config = dict(
    model='sound classifier',
    dataset='simulated sounds of rotating machines with and without faults',
    train_examples=39062,
    noise_aug=0.002,
    time_shift_ms=50,
    n_mels=40,
    hop_length=160,
    input='log_mel',
    spec_augment=False,
    win_length=400,
    targets=['machine', 'speed', 'speed change', 'state'],
    num_classes=[8, 3, 3, 2],
    arch='quartznet',
    norm='batchnorm',
    activation='relu',
    depths=[2, 2, 7, 2],
    kernel_size=11,
    stem='single',
    widths=[96, 112, 144, 176],
    label_smoothing=0.05,
    loss='cross_entropy',
    init='trunc_normal_002',
    residual_init='scaled_by_depth',
    optimizer='soap',
    beta2=0.99,
    lr=0.0026,
    beta1=0.95,
    shampoo_beta=0.99,
    eps=1e-08,
    precondition_frequency=10,
    max_precond_dim=1024,
    merge_dims=False,
    one_sided=False,
    adamw_lr_other_params=0.0012,
    steps=22800,
    batch_size=256,
    epochs=149.4,
    lr_schedule='cosine',
    final_lr_fraction=0.1,
    warmup_steps=4560,
    weight_decay=0.2,
    adamw_weight_decay_other_params=0,
)
Rows from block 9 of a small sound classifier, named by matrix and row number. Rows with one number belong to one channel. Each number is 128 + 32 x the weight over its row's rms, rounded and kept within 0 to 255. All counts start at 0. Numbers have three digits each. After the name is the row's rms in percent of the matrix's.
After each channel's rows are labels from the 100 clips, of 14848, where the channel reaches its highest value: "responds to" is what is common among them. Only what is clearly more common there than usual is listed. The data: simulated sounds of rotating machines with and without faults. In brackets: how many of the 100, against the usual share in percent.
# convs1: first pointwise conv (model.blocks.9.convs.1.weight, 144x144x1), inputs 0-143
# convs3: second pointwise conv (model.blocks.9.convs.3.weight, 144x144x1, transposed), outputs 0-143

convs1.143 091:151146110117101150131143164147121123226093078060120139097068134140119148133116074185155111158102117196132163129131120186093125172085090100159106142073064119159135127137127124197142107099147071148159174103076112107121162104133143122144124218136102142097088097108102116146143180114104135156082143101122097160150136105170104099117131158135131168134130145086102142069196122135144145121200143176161139158115103166132130147058130139193108
convs3.143 100:110117095159150124140159153106096161115115136068110123162216171122094142111122153109077132105137115069143119109137085118077159135146117075119184122120096121132078136129096096084143070184103100185118135130101126131145125119090214176171100090106141154115110119110109127159087126111117147151124147117194044155062120128117120091140134095145078161147095161108134103095151237077170114123169154071102154170170108113144092103121157099109126
responds to: speed: slow (75 vs 33.5)

convs1.45 110:133128139118079123154074125155073157174042083147107120134068161157145141127114100158083143096163168169133188125122077108145134158146115114169098122108104079133108162123163129136200087214142116129106170180164126167148127146141202086059130104117119140107106115167086163098111141115149118135133162169110139096150132166109132149126125175134148099105160152109195141202137145087092183114121095155070093125181098076151109138116085087127111
convs3.45 103:104113137117109130120199121141122108179104176105164125140092139062153128160194092128174101092136121112147120168151166182080102132156152148117124219093138137102115170111141123174111112109155141139184134164127119148150171109108202126178138133133142125095128125159149130143100093033107116141064079139117090100169078130089064162103149122123164155110120160102183136157138142129135131106195024153118152138109127116145142196166124134118165
responds to: piston engine (44 vs 12.7)

convs1.126 101:099087172108133145186143155161109108092117075092171130100179180161124107112039103118134106161123121106109133121157114129152134126117143125090152042138144090139102170146097139133117120155164121117132170138113124138071145097166127075175198166118090123105137067146115176106111122097106084086118142068147129125165136150106128152168162093156176161140099171176138107097131143117149049087155130255138110133148107096165150120119139144125093
convs3.126 106:121118119123152122172088141127150096150106136087113158164125101043110171097092168157156067132134118181175134147096139182122122145187146128098083126104106123111075099191100105121102142104128140096187133101052122124133122084137163104117054127129102129108123135077130093087110102164102169173152122143095047164140150074136109090148166146100136155100163134099083153075076113111099143118074129117105076176118124101108150178199122060120125
responds to: speed: slow (60 vs 33.5); turbine (40 vs 12.2)

convs1.89 109:122148124162128120137081122117187139168112129142119135133121074159131112161103139133158108102138080133202074137132090136138159158118116157077104105123153068105145137084087128107124149094143107149193156174170152136153132091157156100187144043108156096039106138133158184061125138121164113197115183119091147165144073106164155086133159097152106086115135098135110127119126073080164138065103147121142135127118105187169106079100148203127126
convs3.89 109:142135166170136135084136122143098154084091144144113096113077170137100183139135103087101063116163142085155132116072125138174066154130134108114151164162090168128092154134132100096112112061132113133144190137112137114118093121122114068155104187152154129051130165130109102151108105100157143106120142173066066130121159174105182158134115143142110130086194109135144033099104111127148170074147083204118092193138146105132086089109107128156118
responds to: fan (38 vs 12.6)

convs1.18 093:104078155156137174151108204115143124134169152111169082072141094109208084122134128111134112164158090109131151109088074159144094134192088142105090129115053116095125138123134048123138161150098137130117115136107110119085126122153073197142124172133097151116093144113115158111141142109153080081091066200101096176138139147144079094148130135191135133097090074151167143084150194130137118110154112154109112074137143170152104140092131181147175
convs3.18 096:084125116080123078160155144155120118103122042056185114145125168117127086108107162100134127102165109088172177199107136131124161127103144189157083096154131139116059131116056178155118143127127135096137097068100131147080135172126139198091132106135172131133173160130099159105109135131096126102098113150130138128145114117171192171142109148083083143087084127133127060117162114170197114087104202168128078130141119146086146103099160135126128
responds to: state: normal (74 vs 45); piston engine (40 vs 12.7)

convs1.60 089:096187155144109110093106140135128109089124193067162148115107155118077103159087120090143085117127196157161148141125150144109112105091129143157070080149077135163176136141140137162165089151093160184157090116105117104117107091153121102126094135087144142123132119195073099073140222135176082118087150104125160144095120051126140130135134139072142128122102163135150109116139150176111131173182104160053137183155089110187086126105113124086095
convs3.60 089:111116139065139110159173132076142103116139096141076127093147146146137046109129215141137183099073082087106131138130151141132133140129096204112139094142097149151132112131080148091096085143178101185107056122154136150126108123134120110151185178191154148159089148147125113085132134147155166113142130121151067118186103139163138171108161114148144086135170087097140156083141159115115058124061112135114110111112142163102136144175109178043108
responds to: piston engine (41 vs 12.7)

convs1.74 113:119147105130197115177129142124085125158105102151106100140082132063122140147097123129224143122184127193110120166113069164206123143108062111111095136124180140091109104174137180165129150148131066123149076123198147112143113155084133142110099138135095135112131098140151156100151152131149094091085146145090143106122085146180148144118111117131110130040141102109144120113119115159158168214113140170178107131138163133160137210137182099140111
convs3.74 107:118146122095086132132103121117117117103141178113093118159055138051117113095148121092089170143149161133127137082125180152134150148070165060181097095168162113138095163118125134123086138174138097101129082109103128160174135197129124137202141103109083149101136096096170086149121138149118078129194113120104102119147196147184116161081119148156138154097170049109068130178166123145122212186099149079092120133149138112132116144141111097107134
responds to: piston engine (30 vs 12.7)

convs1.33 109:191147064078156124045091087147136112094118081119090055150140180110160101155102064174122133081092135134141167141130055119103160139146151148171141138135099170126085188172143127143154128140068158155085189129063090108074106108131148080126148140142084136123140118093173102125124155105156163092089126123157111150123094112157160146133143125121149145134117133167113102095118099139117130105170080205123091152107152078075154083101183134150100
convs3.33 096:116110159068177125160122121114126080111143076195083132119112080114120119164093100201184130124142179136129157176127146115125075185096122155122050106163163159137096161150145126081050163141134158080150161109090107124150155131100152100157173121117116119108108156109113120125108150142106140180131141119167123166185136143153159185179087155146166095086117167147213150173170124089117154150172114126128148134083154099091152122147147199094079
responds to: fan (70 vs 12.6); speed: slow (64 vs 33.5)

convs1.84 119:132048142159104082144111120119138160109150075120157100184043157166152078104156128164126104098105044121125149041156151127123138162106171120127154112140140179141197135080101115124100137131159102138157131112097096178182192101128096122124104106067140163096126194093079095129146097147119111106038095150115132170189112108112089108099124138152063128175113114091124130143147119129132112181134112136117137110111124074078114151119121168133162
convs3.84 116:108150067114088137165103141120163148108104127095175117117168094057098124080212161089127125135062131095126103086154146182170084137109128129160134155097091152188148143110154137136132142115131148173164151127077141132108167115102186155144098138162170140165145076127130139131113121183139061163054163133154151126169138112124053131085057123100129095111117197180148072125112178122110142100112063140113126111153157172133156104091171128112143
responds to: state: normal (70 vs 45); text has "fault" (70 vs 45)

convs1.5 109:175098080161203102075157157144121131104151102168102157171062123159124148078125083116108149123125169119119157153106088124152165120115132115123086145153151110085126070097196090140127100163186085144127085128103149207144127086133052143161155045124134079099115162098086085131102122101104134139055131085125117105154113126155127085103144111099161145145147163095150135186105115117147125093151141059162092119115126106135094124090077191103104
convs3.5 106:150178152144065148207202147186084152150152126141068157106043126079136126131153152128122120122112168085094153113139137086129131104119137113137168176122114079136192189161113125114084121133170118136146148178140137104102084129151139086143105127138099123067131154152087121131135111195157164085126107114090078083114142198121165099091079128121100149126137143084084127155118107152170086139102116152105101113146085084150092107065156173157072
responds to: fan (33 vs 12.6); squeal (32 vs 13.9)

convs1.87 105:110078080162135125143121136122129154178141098153162155132122131093144094117217106052143096172137156154122145130109139156120161116102103114143128175161118141152155196153124151121171124141103150140158071140102206119100148103108159123156153043136065173093116066141157164208115099116113165134195180187130143149089106138075117085126086150110154106106144083123097147070126135197128125131115133150186105131080161147088124104112144083107118
convs3.87 091:179198104143144092124128173147193091145115133125133095116073127102105135095124168161117123130129141147080136153159120188164127150141113128088133134100043112155107151135154112132132066114177118158106154118199108134148098116139137138087170106138170084071128160137123108086179123078206121125134117097179173154147189203111120154138115093088119123144176088132102138112135143137158077236156112142170129148120112186102152097163159156085127
responds to: state: normal (80 vs 45); text has "fault" (80 vs 45); reverberation (76 vs 35.5); text has "room" (76 vs 35.5)

convs1.3 099:121093082106119145139098139153050104145125090135157140080100141095076122108110126128159099122162113145041070161149114121136119116151186155079080125083162103135105128071116135147110048157101150110118084139160126117111124140123106101138162124158146127196070108149171108125088140154104095126165142201099129112101184128144124048160110123113053117218095122128138175117122103112146084094052148085112114138140141082111111168173116135160120
convs3.3 101:153139131136143049115125076140155169094158131201162124154138122107125156085139087176149089129144106126109172076203117151128155111144122106176125046100057089145152110118166122156114082140140210173180134123110185109122076115159163144119154102097145087131128138095098158148145187166083172136136142122100109077113172141155136180206185153137118156154122106136147114131095184080146114129101127111137121157123112102073142152149135144197126
responds to: speed: slow (63 vs 33.5); turbine (48 vs 12.2)

convs1.92 088:118133145134168129121127078140117155141146141132117106153145080144131138148079159153140114143107167189117167142114115119188113175137161132094064140105163106086180093158138120115112193121111099171154118154125143071141109131158128101142143122130144106160106147087139134126065117115115150113112107139152130063166029120102101141135122079023088128138131148134090092138115127155085117152060000079141114150150111152115100111149121096170200
convs3.92 099:132125092191143199136126135150101162080092120136163115179141135152207117146169163136166107098104126155152116146136102121144149112113119123114131202174137125161132107118137112154094126110197158170075096113104137087132176141145101091120124074068113191088111109065171138101178075177178147062105126150136119131223144153191129147168076147165171096138187153148202158142151133155127168098126138112156124151122136103111094135099121120130129
responds to: fan (48 vs 12.6); turbine (40 vs 12.2)

convs1.123 104:139086106198123099049128111076162138151119194179132138156104083096155152165135114140216069101109152124110086155082173120110167162149117112168140128107104120126111156070128161148175142125130136113171165161149164111046162101143150097200118123161041135144119131118164179089101138116166126127082111131114143089107168178125190082098100163130122141097195144068140143128131129170127144168091132125189118151097140119148131148128126110139129
convs3.123 088:162122076160145162155096148152158112118121106174138128100164073119131093073157150152136105126054146105148122143084131133101112042170140092066121177082123117100114159125059186141133137125092159142178100164135170115124101125123140124117092196136137164146090113120124091154101172135104143139107245096101121143092149179086160096147115135068167096105088068124122172160122181111115136126134084117099102108123109127151127118180135103063172
responds to: state: normal (85 vs 45); text has "fault" (85 vs 45); reverberation (78 vs 35.5); text has "room" (78 vs 35.5)

convs1.61 098:207132140119111167158126110156124159135140154137130153103121119086126104142099145151135140129089171160085096096129113128145170171147112220125092067137095127103168160162094142125109081140094085138119153084154156148150103121195176114102127148078116128153176113143108127083095111104146131192215163137115126058126166162066115113126166094127109108177113132149162170191091112095122131140119086101082113149135155090156059125161097215149160
convs3.61 111:151113160112111121115148151139150125160089042050136145066213110146144124122104156135119142182168109131143147161194165170113124102147092168114142140149128056101093105150123127131119110144126137132149117173147150156102075145150105162143078177109086089116158121119151136190151169156129080149167163149179099154149158118206150118124151112129177152095121074114090075133146192182099150115078137093107126129129089183149158122066099107148178
responds to: speed: slow (61 vs 33.5); imbalance (46 vs 14.4)

convs1.106 101:191126141134131141165118107110117097107121094112112177143137159045121127165163107127120134167135132143113228135093152163149039093137114134106121107121100110130128128132131095115089129113158093097138046137092108119136120105122091083161120164162144140113153080181186076117154138121130086131118137158099157135111107121167156181117127102147097133109120127151181109142045189184139180159121096085160153111101124112051168078034108115137097
convs3.106 096:075144120104146171087099039141195138161117132148150132155141122138171144114101152087108190152149122145129093102128080131145163084184124081065136040120121117158121106178136109143126167123136151157178145140059119103107071108122154117134146157105126071107189112104048128121067150120155134136137126136172094101130130164108087141117134080126089102167177132145090147124095140166134083087125074129211077158113099107137095145164085111099128
responds to: state: normal (74 vs 45); text has "fault" (74 vs 45)

convs1.76 117:158130137107186126084101129121161104149167018110102211112125126169148146172135075130113129120051122109062123120106103145173120076112139116119105073122122196123156158081116111116082140089111115155131127149095151193102106200148132165117097112126133168132171123151158143202137111135162125139111077178141141097081108082145124108120104089152078146149136159173192167088134061109150135183106093118164089132133141094132129145154126131111096
convs3.76 122:203138125131130177186136176112127167165087124156199115136204135141139157135138093162136134099120238121156144092180151202119117129163202169099239180140121144170122134184116160106096118137145123081102167102127153112115142113122117128160103104155130177154138147137135156127110136207109198145131110133166185120122099172146145147114140142148104132132166115123122108140172096196105133131132142150114134109117145154090130155099186133130134
responds to: fan (80 vs 12.6)

convs1.42 101:129067121138103103111129108072145166204171092145141095153100126126166131124135112083169194122170131126096060125143107111087108111096117078138114125138170098160084040131108255129130129097055121147135121129110116106151112027169136117105128147140149102128132102079080158141102099067118111126142146082129133105144109129131168093150130128127109126142133133141195096115135177130156131149077123140128118136113155091132145058153090146162180
convs3.42 097:140124117129089136090149203105100138138103084107235101155123108106152150155129095087112148157056177165114131135148155111117097109113100138136097109100131112123131148111131083157125072159141148184150067139084098112157095121119208085131118190080180121188111156075188119107117149138113131121118204113165090147133143178111095125139120174086132159102104098139082045184149131133135152099147104126128081140141133155159128087129119143059149
responds to: piston engine (41 vs 12.7); pump (41 vs 13)